{
  "model": "multi-label audio tagger",
  "train_examples": 39062,
  "win_length": 400,
  "init": "lecun_normal",
  "residual_init": "none",
  "optimizer": "muon",
  "nesterov": true
}
Rows from block 7 of a small multi-label audio tagger, named by matrix and row number. Rows with one number belong to one channel. Each number is 128 + 32 x the weight over its row's rms, rounded and kept within 0 to 255. All counts start at 0. Numbers have three digits each.
After each channel's rows are labels from the 100 clips, of 14848, where the channel reaches its highest value: "strongest on" is what is common among them; "peak in band" is the frequency band that holds the peak. Only what is clearly more common there than usual is listed. The data: tunes sung on syllables by a formant synthesiser. In brackets: how many of the 100, against the usual share in percent.
# convs0: first 3x3 conv (model.blocks.7.convs.0.weight, 192x192x3x3, each kernel summed), inputs 96-191
# convs1: second 3x3 conv (model.blocks.7.convs.1.weight, 192x192x3x3, transposed, each kernel summed), outputs 96-191

convs0.48:085082088131156092124164162114103124122184129145160128176144142184105103164122122101155125166142191101067119140110154141116122160131085145144142061126117136179197116142139135128073104156094138143091132121150106174128136145128100114156164140072096034109177121118163157170126141120144148119
convs1.48:127123185123151121110080147111135124227100173109126171105129106154138089129110055160086127106084088124130074104130145164092207131159106130162151159118105135112137091178114160136111108105164127113139149125078111126152133129142101123132123169109136139149163081143114120160143205164130106120
strongest on: the note G (96 vs 27.9); reverberation (78 vs 49.9); first note: G (32 vs 7.9)
peak in band: 250 to 500 Hz (95 vs 25)

convs0.154:150115137153091131132130123100152066155100119127075118104116111142145157130185124108141107148154114156132126144125166105115191064119108122141121158181184048163082111151145078139135128127156148137094117097119157142090134134119141135081100124142149101142103162103122152184157120119131115157
convs1.154:115105159144168129139163136108134147106092150146089168066106122110072118166088146131111084120140137120140140127101131100093134116123114085154110118107121121106130131174090146144118156052185082133118111064154151097118121184071110123146159134086105107149105146108093156081110062129126197139
strongest on: the note G# (95 vs 27.8); vibrato (78 vs 50.1); deep voice (66 vs 25.2); first note: G# (44 vs 8.5)
peak in band: 250 to 500 Hz (95 vs 25)

convs0.94:070124172137186123121063100139138098157077129090109127095148113125095181083108098124102114112111168144096084132168170150119194162140076153113124094150085129141132104137129166137170128144092096141099123152115188152126164134068149146190115167138184139159118094093118114091108147141117209145
convs1.94:133132111098099194111112135092137109123123141134130106120144091166116093137080160121185188134173116166179190133159126088125140135157114129151081131112110113122135121090121126104145163091121147140176079182145080142161108176140139090122134130048118165131122147139127129112110130149125078127
strongest on: the note A# (88 vs 28.7); deep voice (63 vs 25.2)
peak in band: 1000 to 2000 Hz (81 vs 25)

convs0.38:125113147050117099102152090143160070148183096100103081124177108124154090160134118134136144082139093148145141131112139109178115130072114128080165155100128146237236166135108126171133153140222148140168151168142097125106142077107124074130135107153120147175089114094089169120138133085144132154
convs1.38:102110127116174139092143143168114161193096121036159122091142155154195131081111149132176137171137120125198151123087141116131164140049160178160124137101138158075127087106089088108197103132084133156156126126093092122100173128145169120125109084101133096092175086129108113086134131146137143121
strongest on: the note E (70 vs 28.3); first note: E (27 vs 8.4)
peak in band: 1000 to 2000 Hz (65 vs 25)

convs0.160:086112121165115153116143169126137112121109081187144092128131144093144142148122106086126164138123132096155116176094138116144106132092097112193111071116141160081156135144146215161204140121122130153134057157121086163077140107100103098077116145093144136114146137137113108178073136128205146137
convs1.160:128130113079146146113120077108201139111125161105116145128125123129128147056150102151155172081111083163138114123177072176130153114133143116110145165108065108128107178154131128130170123152141087081110153089101152150090130165119094134111133095131079170133133132141099112071183100093073129118
strongest on: the note G# (100 vs 27.8)
peak in band: 250 to 500 Hz (100 vs 25)

convs0.9:117123142135169188166124090098116199104075169137118152156156180155143143108092121138069108111103137121070119143119119108194107079189163080107127168087068172111208120077145096124184194176064130094132092113092178115109097140123116119125107171095163143158096125131102128105123173106135117104
convs1.9:074184091099130125141111163121071141199148153108116127184189149076104109133199168217129111124178112141112089137159165134107177116174150095154111181111137140114088177179145189093107141113097085122132124129172115137116104059129131177103119089104148130086039092132133119166141129163118064171
strongest on: the note B (100 vs 28.6); first note: B (36 vs 8.6)
peak in band: 250 to 500 Hz (100 vs 25)

convs0.106:170062101145148163172133109092175155148068115154090121110097129097100096086206137109118121166100109119100139110117119129075061186125127153171151129123128110169120090144100125092132082171090149131136155143142100129097138093153175104112115083114110199121143099171052194079154068161170097129
convs1.106:108145132129082118180118096114134056114139082120123105117089134094151168141144115108080170107156123179138144099159150176138123157059120143115134120091164111131164135143150092144086083158201041127142105087184172117133176142085137101115189115105131124084191118132095094114121170134100142130
strongest on: vowel: /u/ (42 vs 16.9)
peak in band: 2000 to 4000 Hz (70 vs 25)

convs0.97:177109151141104148083135102165114156119088121171173121149121119117063122103135128136154097109126090170152116125139106087107140145112121155111151140083102142129179129116078107126122223164129127045168128131153134090110105104125133186115120191139193144123124116115144160069114054090102085154
convs1.97:139177150107150135122174141147134115098183129141164127153122193135198090101121140153118127136133144111171142121190130081167124110110171084102127096182101094166106139128102113131125162133104098180178155169141152133128104096144144174104126129113163100161149138133141161187122130038102036133
strongest on: rumble (63 vs 7.4)
peak in band: 1000 to 2000 Hz (81 vs 25)

convs0.102:109146149094130130146117120157114084059120125155136113124117112163117178095073160152149119128086163103156183129115151185103116118129119147160111065115086091112094093108133130143161115132032115093218193138194121190136160127104163110105101096139124139092086117134187126111095143194152148162
convs1.102:086108103177141093077145146133145146106116135155152163123089104134152111099123142105128080179092190145083128134149140163167101131177097112092068129092096124087136107090114087149076192109140104139134208161129122139148124140099097124118069123163181113126174192125061145079138127099137160131
strongest on: muffled (low-pass) (75 vs 12.4); white noise (38 vs 7.7)
peak in band: 4000 to 8000 Hz (72 vs 25)

convs0.70:123144114118100107139157113124156136102134106092113154111142128105127098147087150089109173111088121110085144160052163123132130000000146162110144102144135149153093175113152117142135094124127117157079148171139132133127136120077130102139134111125080154085141156140091128121121113127175189109
convs1.70:100142109135147125143133160150053151092138125184139136094097099167126117121122165099181119123147099176137139156161089155101150000067111107097113073143154093119140139084158144103117111149127090146134060114093143081135151142152105141146151111070146105090135111134106153108087162137143140168
strongest on: vibrato (100 vs 50.1); the note C# (57 vs 28.1); first note: C# (30 vs 8)
peak in band: 1000 to 2000 Hz (91 vs 25)

convs0.65:186150158174114134107139057108121075155132150118117173155123128108118105171122123137095103141137146152167170108141156158147055118067161137083103106109104160128197083127093135149153121112096165163169100163037155141119134174071146100176098118104104099085082105132177127144110135118089142119
convs1.65:141146146138150130164089111124149104114124145153075139119157100061120190111146144171129096133163135126130073138049115193101151133167120152157137115147080131132109174128115089151090093079155104096084140095128073075121138148145135166095128080116100124160162134053150144144191163095125143167
strongest on: quiet level (60 vs 29.3); vowel: /o/ (40 vs 16.4); white noise (34 vs 7.7)
peak in band: 4000 to 8000 Hz (84 vs 25)

convs0.8:131128151163135104145138148140126125098128096113058151176163178146123160105130136056117121132162115080141125140154123157129144087110117106118062122116159174094130180164118172136077113083095072119094136190068167138181129131110087165132167142100121133138091074132182064122087143109109140172
convs1.8:171140175125116143129151144151095156173063189121141177098098081141133098134124114145114119146165124131138063103091185103148112112192094140077189130174128056134154140181131146094120128141136118056081090098103158205117095143159136129114076142100163084158190169153142163110157136168138118078
strongest on: white noise (54 vs 7.7)
peak in band: 4000 to 8000 Hz (61 vs 25)

convs0.93:109132088118111132180142156084067153132106180126165107164136133135118176154123122150148135151126158140078059119098132132130123130138133106143153126183121138142092068113157124117101133102122139108085162131171088104112135148189170095127115152147134156072173131132129133166193191156098181193
convs1.93:088159130141098149127102187095200107134236141157142105170084187071131093131141132114110143131163136126084128161147117110120109185150130181125118199088139128094148148135149061085181120129142160104158149089066109060113049172075119030167116122124125112129095099143076105177079121122144142164
strongest on: the note C# (66 vs 28.1); first note: C# (27 vs 8)
peak in band: 1000 to 2000 Hz (64 vs 25)

convs0.34:101141144100093133177095106081177165132132088109118072099124112090139115070109075145129127148140067179127211133065114161088127120156153161210185133154107100135046135129187157104162093084140081116180144128140130159118101085114103137106183132134159193085129128128097121168135144121115041115
convs1.34:101155063149208037157139115102076097118171156088130183123095118106165150108102154129103148163128154151110143118223154084141178131170122107019091132109093117137123125128096132129091076180156171124168161137145107144137127197112153120111158130110117115152122196125131059077161100122139112116
strongest on: muffled (low-pass) (46 vs 12.4)
peak in band: 4000 to 8000 Hz (52 vs 25)

convs0.111:102073094114102055065150126098168116053132139137150047127174127083122099100132191100116119118090102150115088130179114130168160171167128181133143118121142093153169136160146121147084140143118128060144088087159166107147105119147130147153143100137108116105138113119129138098175155143125116133
convs1.111:191160134142193149171114182106127116048133135126158158149098118082087150154093124119167101110139121091147110136055128122077168113139133158141150129128068152104101083101198117142171095137105059120147137128149132150077168079058129091099112164067137098111141097138057142134159137092119150146
strongest on: muffled (low-pass) (67 vs 12.4); white noise (65 vs 7.7); pink noise (28 vs 7.6)
peak in band: 2000 to 4000 Hz (69 vs 25)

convs0.140:179114117106091159117091122054078182157109114137132076146147117066112067110131098154175115112156093170084132112119122135067153155109185107115148178111172123150151092188111114154085103130186158094118164128119091116097139126131119101085153110165123154137139159143078180158181123196110115157
convs1.140:061135127109118162156120103155122091098137101122092134189126122192154159123130167134102156214153084115156090149156152147083098106061147145156116141164127192089111137087098054106126092058195140181195105116136089101129093126153161123120162104095097104137119073097141142105103098135161072151
strongest on: the note G (73 vs 27.9); first note: G (26 vs 7.9)
peak in band: 250 to 500 Hz (55 vs 25)

convs0.162:112157122118148046098183132051131167103190073125122068143144074108171144165125132111143170171148107189059167123091134135227178211144084070175155109137113131140157105090093120133080097094158128132121108110098119089154162129126121157139119114152126188123126122088172171120106189125144127136
convs1.162:143105095141059145082100148109053110133135156128187063156138128145125103117119127083141160151132148111199118110119109140128137077147142165146210179118156080136147112132100061116118102126119218111101144162096131170167112164129133131143132161103121155093150102137184145063130159136148160102
strongest on: the note A# (99 vs 28.7); child-like voice (63 vs 25.2); first note: A# (38 vs 8.1)
peak in band: 250 to 500 Hz (99 vs 25)

convs0.19:105093171100143125082137156170099110168116180176156115200133131129164158113133126101142144139145163119153116050143126089096086128052120056115176061108152170163133133133114158127153116169143151117105129176080052109100118108117145113168124144070181170084121116117122102099122114102120130100
convs1.19:135136137082126149186175116112170103117071130122103173099118090104156097093109137145122138114141090109140084156116089146130166140159118044074163102077136113101104155134117108126092181142152078172089121075159075184119124102125138120096128140087130083155185133137119166132180115148118103128
strongest on: the note G# (92 vs 27.8); deep voice (64 vs 25.2); the note B (58 vs 28.6); first note: G# (33 vs 8.5)
peak in band: 250 to 500 Hz (99 vs 25)

convs0.137:153159124047101090078187183145130190159140156153139201093101120150138174129112178125177142115146132063173179098092119140067153138121124173105125110142120122086067137110151186084120133174145141100169168174094100120163128146108126124130104114123115144105163104064063062164140158146143149145
convs1.137:127116083125083126158087155116113117182120108109126103040128165185120163138123051130130163113183141147121106112105143152164162141161160123133073149178140165101157103140115104183191098185117173144140122206102125127132199175153150093098097133200132110109177130090123060049172112154092114107
strongest on: muffled (low-pass) (86 vs 12.4); rumble (28 vs 7.4)
peak in band: 4000 to 8000 Hz (86 vs 25)

convs0.95:139123151095191178112125114132176111169100146073096096110101120154100121137075153126155124102070155094157127127068126159056140182077196162133132156136109127131112105160097161137158157164145149063137107090056094129134127102132168145133143124151132183146131151118047077064123160142119094158
convs1.95:157118081143086138203081125166092082091138093148110014134109170144167155190154125127131142156123148193084146100141132138124112122133156082143097134090099158131106118129128090093190101149127148169128118166132107174137171109141170208114154090194073111114128153126090131124118050115083111117
strongest on: muffled (low-pass) (34 vs 12.4)
peak in band: 4000 to 8000 Hz (67 vs 25)

convs0.13:178136137130140090106151134153148138106109104159164176138160158172129120107128144158137097133090117164099149159096101149158102182135097164149135065075169158147197128126119187127125127121132151115103150163087091136181136122139152136186079159086144180170184125154130147114167069093131142100
convs1.13:109129083162137127110109119126111095098143120134079118169112121147116166150159092091102174147099145132086156138106111151093115099065106095113113119111092197104101120069167077132139121169102088105144134126141185093085103151179126144113123094198185068137120176076167089034134183172119107169
strongest on: the note C# (59 vs 28.1); first note: C# (25 vs 8)
peak in band: 250 to 500 Hz (84 vs 25)

convs0.157:103122113095120093142114118156079156087184125113097075103155121150148094101106082143169205143111121142132111154116099136114157168145136075126088130120072133141125140125163088100112102123126148118072156140098192144118112154143093116098163105172137080158118103149150142142120122121108113101
convs1.157:135115139123054123165107135123133118111120153108108138127099135166145120101168173161122074128159108133124130088161181116155144109128131171157123158147142131102108149121140104149118129111102137159148118152066070159081060112084138155102170158107172072152117120146119121166070139159125132129
strongest on: the note G (60 vs 27.9); first note: G (25 vs 7.9)
peak in band: 1000 to 2000 Hz (55 vs 25)

convs0.120:124171145106078105102096159131107193165096114193103090106118117103095142110134117138109098158097039150135075182114133128146182089102164142162108147146152128101122159127122068152085146153126078057100172143072138118092101108132114057172118137125092086172116131159189135154121095152158114130
convs1.120:080123146145166118152106099068142078098153102136185087209107108122126117164122113156091151165157105154085124127099103146116109115096111147093182138046173154134130117092083158152174102059093109120123135101128099168079143155146124116160143114122152135149110117085126191116105106147132105117
strongest on: reverberation (78 vs 49.9)
peak in band: 2000 to 4000 Hz (51 vs 25)

convs0.61:100136126182102119115161154127129132115162112124152080147136117113161097154180128172116063141149140077094135107103135073199080162117114133161125149146186170136183134142138139155094154122172128124074126139191082096100145110097086136116052098120102172124168146122128129113122130154154136139
convs1.61:092165153058086139085140093107108081126071119119157138126073107124102170089079145112134135157119084185138142146124169164103137149117148115087163143166122124115110067120153154152139131126079052086089161086160128190191127142095133077115146128145133141071090104097147087132130162091122126155
strongest on: the note A# (74 vs 28.7); first note: A# (68 vs 8.1)
peak in band: 250 to 500 Hz (86 vs 25)

convs0.151:098138136173106086088121124067063101082147099104130121070071132143181112119134124169162173153128130151111111142105145148164101087133126156107126162121078124131087109084094106171181132164166077139145142130138106190155110164151141094175103098094104125097083057155104096162132125127156146112
convs1.151:200125174112081155144133173112129121195086132147146116122165068057162088109130140095102166113086119090108110171150134111126116136181082149130147152083112159197106125093152143110077130085137168070126171142134148083191120118087099127124129161101108157129109062125100145148105121168112158079
strongest on: the note F (93 vs 27.7)
peak in band: 1000 to 2000 Hz (96 vs 25)

convs0.113:089147101118117081165122140182072126166112143138078135104107103140121138131116130138114165125096159133074179131099102144172127118052169095111104150098111153120110098140152130139113060150107115177137146121188097149126139145098169123181103133109091183104115099150107151066144142173062204094
convs1.113:163148095120182108135153127105211135134095145108145114104112160058114081079089133163078104148108120072101080132091131150121111117183102114083086097172164171050183112109173163122127158123128179120113127145135169133081134182183147117122133112087101119114126108161169172153058111103098100153
strongest on: the note D# (64 vs 28.3)
peak in band: 1000 to 2000 Hz (58 vs 25)

convs0.183:123212129128077130108158197099116199157117084108090069156186149113130128144085134157125182094161128105080115141126091136093080138161128112232151126131112097132078111108130159169174121111082131125130104133125148128081125167062139132181119168135118080111158137156154159117144125136150143083
convs1.183:131166168177164102183112136115134121101118164135160138193096116139134109145140120180101149151072105138092112146139139153118099085141128112092169044215177117126189108072134116144102099150142133146158131140114122174185075104155084088104140097092159109133099142083115121110150140047134095185
strongest on: the note B (98 vs 28.6); child-like voice (57 vs 25.2); first note: B (27 vs 8.6)
peak in band: 250 to 500 Hz (97 vs 25)

convs0.14:122158103121117118122141186065107165178106162099120103131096131131136134158095113144084114078128093054153080165141121151109164124128148187175091157140131143132139107093138107108108103093191108168060174122186151099141117113172124095146139131120119153178174130088020129171122146177168106151
convs1.14:109111138130114099185122090148128131112136136108109139086108098110107127130118112133168133130082152184064121120123153091116113187138129113104144166113162174110105093097226133130163074148059160170133072133155112145126079175092100092123147110174121187131081171138136096087111102177122105186
strongest on: the note E (61 vs 28.3)
peak in band: 1000 to 2000 Hz (53 vs 25)

convs0.180:119114129106118128161113137101199120171195060194094135147119171062160183166112098121124124102156037127117080154120101119097200146111130100091144105147095089131178148097162102117174086088061104198126087116182141134099155156158128134125108182061113115079136071151155119115164102103119059129
convs1.180:160130149107130079078144097116183109165146151101140165136124134095168119205079075117144143123133096155143149158076132111105111123058148090165144116152117176180124113130171150108096063152045163095148121119146116110097153139074090097172082117125121144105112132166095144171139153186144188110
strongest on: white noise (56 vs 7.7)
peak in band: 2000 to 4000 Hz (62 vs 25)

convs0.64:136168088164132145108111079139154122105103092144199122108177171093050015125105156116131150095166074130161112140093153158093084146068118118106129126123075126081170145105099105119179086108154109112170181160116130104127130180132093082152124118143151129066091148106140191107151115126124081192
convs1.64:139173095085118133104156097142159117131161164165117152136116223133126181185090136162088123167151088129144135138093166159130138095123127090169109148095185045144112125110133152128155109106124112180000081133143131174161168079141066118123139118126145132089111094174092141180129151142110172160
strongest on: white noise (62 vs 7.7); first note: E (31 vs 8.4)
peak in band: 2000 to 4000 Hz (77 vs 25)

convs0.124:118101141157152137163100037150124098135138116071163250107121140055124159116191168177116081087106096157140114133168120063134128160141117105141064138153102102105085100132116128143138165155119104131092145165103101094148122147180138107146088133165112092157129122129137099053177144101137106134
convs1.124:149165076068147084120163121134135073088134109151097027124123119134108120102089171123189135093128147166159159166147159124084125153104136088120192091101163042149091156083149116144132133136086147090174136112086135125139133088126097122192123156098109138107154149170071182154110108147147168070
strongest on: vowel: /o/ (40 vs 16.4)
peak in band: 1000 to 2000 Hz (56 vs 25)

convs0.56:105151136134133142116138117139123098074116200164142105138134133125061166115173134170117162137088106112137124143088132059113106143146174068081190180151148108114125119164115074160119182150123138074134158115089127138160168127135086170180148129136145196044148152148163166116161083124063066148
convs1.56:165092146133164183139145073156108108144111155119092044168124128171136166169139178115123130143140133118077107085138092112169113115038122141215115132219120099115097125089125071081147097116095115151096119139133091113130160135113127140104133091167061108130053150079145118143170162093171123144
strongest on: white noise (43 vs 7.7); thin (high-pass) (36 vs 12)
peak in band: 1000 to 2000 Hz (54 vs 25)

convs0.29:147137193101083158110185111201141125107092120157120141089100095135110190147145134095126138118123217139141119136127165127084156115101160191180174076092153149140167124155132160137107133139120106133165122124135080122092133102116094122133114128128149164193175130105086146083188119084152095103
convs1.29:156059098180121152134094092149124106125078149113131168157117084155148140111098117088137066123135091118058155124122102141145111128148202114121164085160058109173116120145153133052192151157138126146138118079118143158149197127129115102139118143152078106096116044120163183104139125117105165033
strongest on: the note D# (73 vs 28.3); first note: D# (28 vs 8.7)
peak in band: 1000 to 2000 Hz (69 vs 25)

convs0.75:148074152139138150170135082153107071066103104140118128158130158103002105130159150151117159099112136074157109139137115114091109156094151171086110108087086145089159183092084107148148178156173119084184133103147117101136116106148098148117120123126153171158158134149073146166160060056112100112
convs1.75:210141157181084121164181137148154102116171118134143100144160196128143116103140117110122106129130126157117075095171126138128154152178171096137088130153158107168099109178120136180127118115102122136043108120142142133124145115107122146084137129153114102129151187105138066130122140189104078124
strongest on: vowel: /o/ (57 vs 16.4); vowel: /u/ (41 vs 16.9)
peak in band: 4000 to 8000 Hz (98 vs 25)

convs0.73:161070132098162130150102117100114092133153116118146166098120122141176124116176192156096208077151140094111145101105165074080079084149109129143102176149129120133136149094175075080133136086091162121128101131141186121138065149174153112138149108112102114130143139115169118160113123168171168133
convs1.73:099144110153133069065168167089136163143137171096132177087117082087147090144062050114127137150113098094110116139139123141114099144108122086097076098135123172104114140154124180105142119123156079167189185096121089058172198095200165091201108112115133113134100106089066145134157106131132134184
strongest on: the note C# (74 vs 28.1)
peak in band: 250 to 500 Hz (74 vs 25)

convs0.2:148138148135158142154099095167093103119130166149116081092077111183086120195123087134138118160129118133070154126179119143104164113130181160111059121118148105142151125152095137120137100128122170143091197156086130096145176113143169089132077119140134140121139123150168164091132106110101170083
convs1.2:175113120155060127144096140097151126180090115080114128167161199144112082108169106065092121099152152185139126124109118165111123159139164179147184144117169117083118175129192123175097063162127079071050154134079134109109109087127133115143108123143123113154155142155154172134126155116112130123
strongest on: white noise (87 vs 7.7); quiet level (72 vs 29.3)
peak in band: 4000 to 8000 Hz (85 vs 25)

convs0.155:127131164142107125070100111128055105123080167134128158162107117173113135118063097137069097126138129160140101160162107178114157143113174155185163086094120073103088191136102175149144166155168154123132106105126126168129191121142149150117131151106175165096138103083182107092164116152084128129
convs1.155:117115097140164151150127160143148090106122087157067121093153126125130129161216133174151133132089165092124131078088140140110137109152138116096182144129181155148161127117157071134156172160069134104156196082106136056074174089139158095169089173105139093129125137130110173137132115088119128050
strongest on: the note C# (83 vs 28.1); first note: C# (32 vs 8)
peak in band: 250 to 500 Hz (89 vs 25)

convs0.153:074130170173139157127155090142185135163152114116108076136111136147154164157144138103139116087115129116130163176141111150153187155089197134121115000177101141109170133126157117166120159153139125093136157123036160162144145152126136120131139114105131142209129121108048176100090165148162145112
convs1.153:161135157147172092149107168075176148134168087134112125129168143172135113080138096185146146095107177074162118089185201134063117112124101139130189113125093112123087136151102170130162181108165165120188159108123100104095057111152111147101092134182106092138106147099133149120186137119110080142
strongest on: quiet level (73 vs 29.3); muffled (low-pass) (39 vs 12.4)
peak in band: 4000 to 8000 Hz (59 vs 25)

convs0.54:119119177137137105121153095146183123098129125157067085142111152148148120113152093194108170128140148092066162125127124172132179138134105154155128161026127094124130115112094100149117151136164151188128142117167131113114181158146115131167134101110108184129101132175117116123092136201116022121
convs1.54:089145101103179137197128149189132151066128132109133101126139139126059119161159114105164160123068109109123118146055147100144117136106142084106140111161148093149147121076121145126106097132130110185135124139091112172175086158133108129093157103144111129114133136062186164122125139112134118121
strongest on: the note F (81 vs 27.7); first note: F (27 vs 8)
peak in band: 250 to 500 Hz (77 vs 25)

convs0.6:118046076172083102157153039110166176134166117098189089084145127117102108164135076145144125208128127122148108115116144169126142088133148115135142163167118140103110064111160086146141083083185132153139081111137065073131101128149135122093099086095098109167126141180080151181128211118138141146
convs1.6:102147123123071126126098109157160120114136136112056105134140130143130163174084105102098120129112181164127129145115109124111110141086145178139147093039187136128130171137180110157118094118197150172177120094130099052110087142113146114184166137070171138072146120081203066099107117161165174159
strongest on: the note C# (61 vs 28.1)
peak in band: 2000 to 4000 Hz (53 vs 25)

convs0.16:133094062097109161162096117090164142092146082136092103116116131145174158160110132165151095126136196102140110052071164106121184118120156097075123167186102136148123178125160133128103138118147174151125138162083120131160114148113125135111083127113061129126139128050203095162127195125154201149
convs1.16:108105127171156134120114083149130159170149119118109112178147152132183117146076125084142151148082113147158104151140136087144096146125156163041071110115131166147177130147138129125107124184127155157060156165137159101154143144111130110081151098137146156130216118096093126109146088104177140051
strongest on: the note E (68 vs 28.3); first note: E (30 vs 8.4)
peak in band: 250 to 500 Hz (86 vs 25)

convs0.101:129102101163135158111119134058240168145128098091143111130170098047133157144146182152070095141171114121191136093134114151164120222174166060102141150110123095123136130138108142125114147159139128117144167175131109136107135116101129131119207137125137139178063110119075119135131123092084151111
convs1.101:141107072108128154152126146140070136150147087099171140126133102197137088107057116185125144125165050179150179109144120116080184063162109109142124138072154116131185122135119108157075119139150144187183154103158140130142161135107067127095064098120127104118134115098149083067145155168137114135
strongest on: the note C# (96 vs 28.1); first note: B (26 vs 8.6)
peak in band: 250 to 500 Hz (95 vs 25)

convs0.45:125153148158129137125126183143120089094115200061143160154142061096139081138082137107140107121176122095163126129166160123206111087116148154135115139063093158135112071123137195147128111129071162125151088143095121182116147146092106124112108148110105101090113216120194097080195089131168205117
convs1.45:123137155174178132086154112121091080148118167084140119175073152135110163164156119160125181117167132114115140116101132165096196091128124093144081121153144077132189146140129120118133077125162151109095121131116178140114129129124122128172167171144158157122092156081042150125163208099118120100
strongest on: reverberation (85 vs 49.9); pink noise (41 vs 7.6); white noise (25 vs 7.7)
peak in band: 2000 to 4000 Hz (73 vs 25)

convs0.46:156156101168115237124160127130145113143139180126142123157169116141155142154160117118131149099148100096100215138133121135112148116093125179156140122105137156139132127194123135157143165135155149106100179100162094160100050102116145083107111133119153126086145174124108125117097196128088174122
convs1.46:090145127115174123157139132150169124104169153130163172155132184110130171111139158174069092144084184191110180119083137108088126166091157105137125121125076051149122106122113123117084151145111095184184149123083129189125105155071164185147134131152073139135111160088098101181156143096099109125
strongest on: the note D# (61 vs 28.3); child-like voice (53 vs 25.2); first note: G# (25 vs 8.5)
peak in band: 250 to 500 Hz (65 vs 25)

convs0.119:112106146124139087119057114120161103101127111082157096133110144176147158098183196082158087107130067127176121177145158103187178070115121092094129148130166105182080104150116114105069109150108140137146108123130110131118097098165138128129142116140157092157159137110080154183145190096104176063
convs1.119:133095144141127119123183129133126127071112132138020189106168076110110146169188091117076076147119165144164130130136157128149024156115132140111134144167139146119106158154189151132102100113170140129198103119144165057142102130130130122149131162141123105169138144097100168099129103125163165161
strongest on: the note F (56 vs 27.7)
peak in band: 4000 to 8000 Hz (78 vs 25)

convs0.115:156121112160125145162177129141138147115102076122152200146136093125146115107109140124170134094193159079128155151116131144149113145178129144163171065131097109113057127117177150138107060132119130169158132145107131132154117164179140132099168117124114125174184099135147131051118107201129085143
convs1.115:094130119083083073136107155143080195074098105120168121101134145131135153127150162161088160180178106127133123131124098054109128132089125144085184119131153074129109123115154117096155189200121105132128114161127123145081088162077104170126110095139125142179166114107092084141116065161163135150
strongest on: rumble (71 vs 7.4)
peak in band: 2000 to 4000 Hz (71 vs 25)

convs0.130:119172092127145125154131184174135126112134106108121134102108097128144139098122094092116096141173168153108085105106144153111148115118169104143135130149045136084031169112135145130126179110095135125107101073116160112102136087184141157114070148127129139099136115134103165122131196100073075090
convs1.130:157129114192152109098132113139126120125140128116125119101068097147094163000134132157112154126127134125116136109132179174137139106174167154117132166116113132180122055083102128107167171163157147134143136138116089174133200105094110138136150159107106144110147111116117093119140085154134130125
strongest on: muffled (low-pass) (68 vs 12.4); vowel: /æ/ (42 vs 16.6); consonant: /ʃ/ (35 vs 12.5)
peak in band: 4000 to 8000 Hz (75 vs 25)

convs0.152:118071132104136152110059204125118129135171148114131228121106152164158137166163112115131088113149185136095133087095140100135191150100161150154141043160128144136120175080145105142099114131164143187097131126091169139158136148063117147134127117135117107123161136143101123034119058192133187177
convs1.152:143168098125154112143100080191203102155144117106144141185140107067130142127140141151141142093101127094134164113129076143173093107089119079144082120154117165101093106133160126142125098177146166100170225183119182060097113127126173157130160061180163181160129133107105166118096174093100093173
strongest on: the note G# (59 vs 27.8); first note: C# (30 vs 8)
peak in band: 250 to 500 Hz (68 vs 25)

convs0.3:107166140165145142166191124147134111151118110159130058106133186185148113095112080150097141180101113150159143126107117141099151120133130075087121095129084145134103147150127070109148104120092103112080092130122125154198107148150107146151132137117106163196166165105085168193104130144137092149
convs1.3:092149128101154100162086136149139125115092104149135111166147099150133092110136082117109122142126171131131189093161155164116048064131056168072140119105121145168105157143097145164095156112132143136221161143109165171134168123147114145125146167138119081130153131118151094146146121049116117129
strongest on: the note G (61 vs 27.9); child-like voice (54 vs 25.2)
peak in band: 2000 to 4000 Hz (67 vs 25)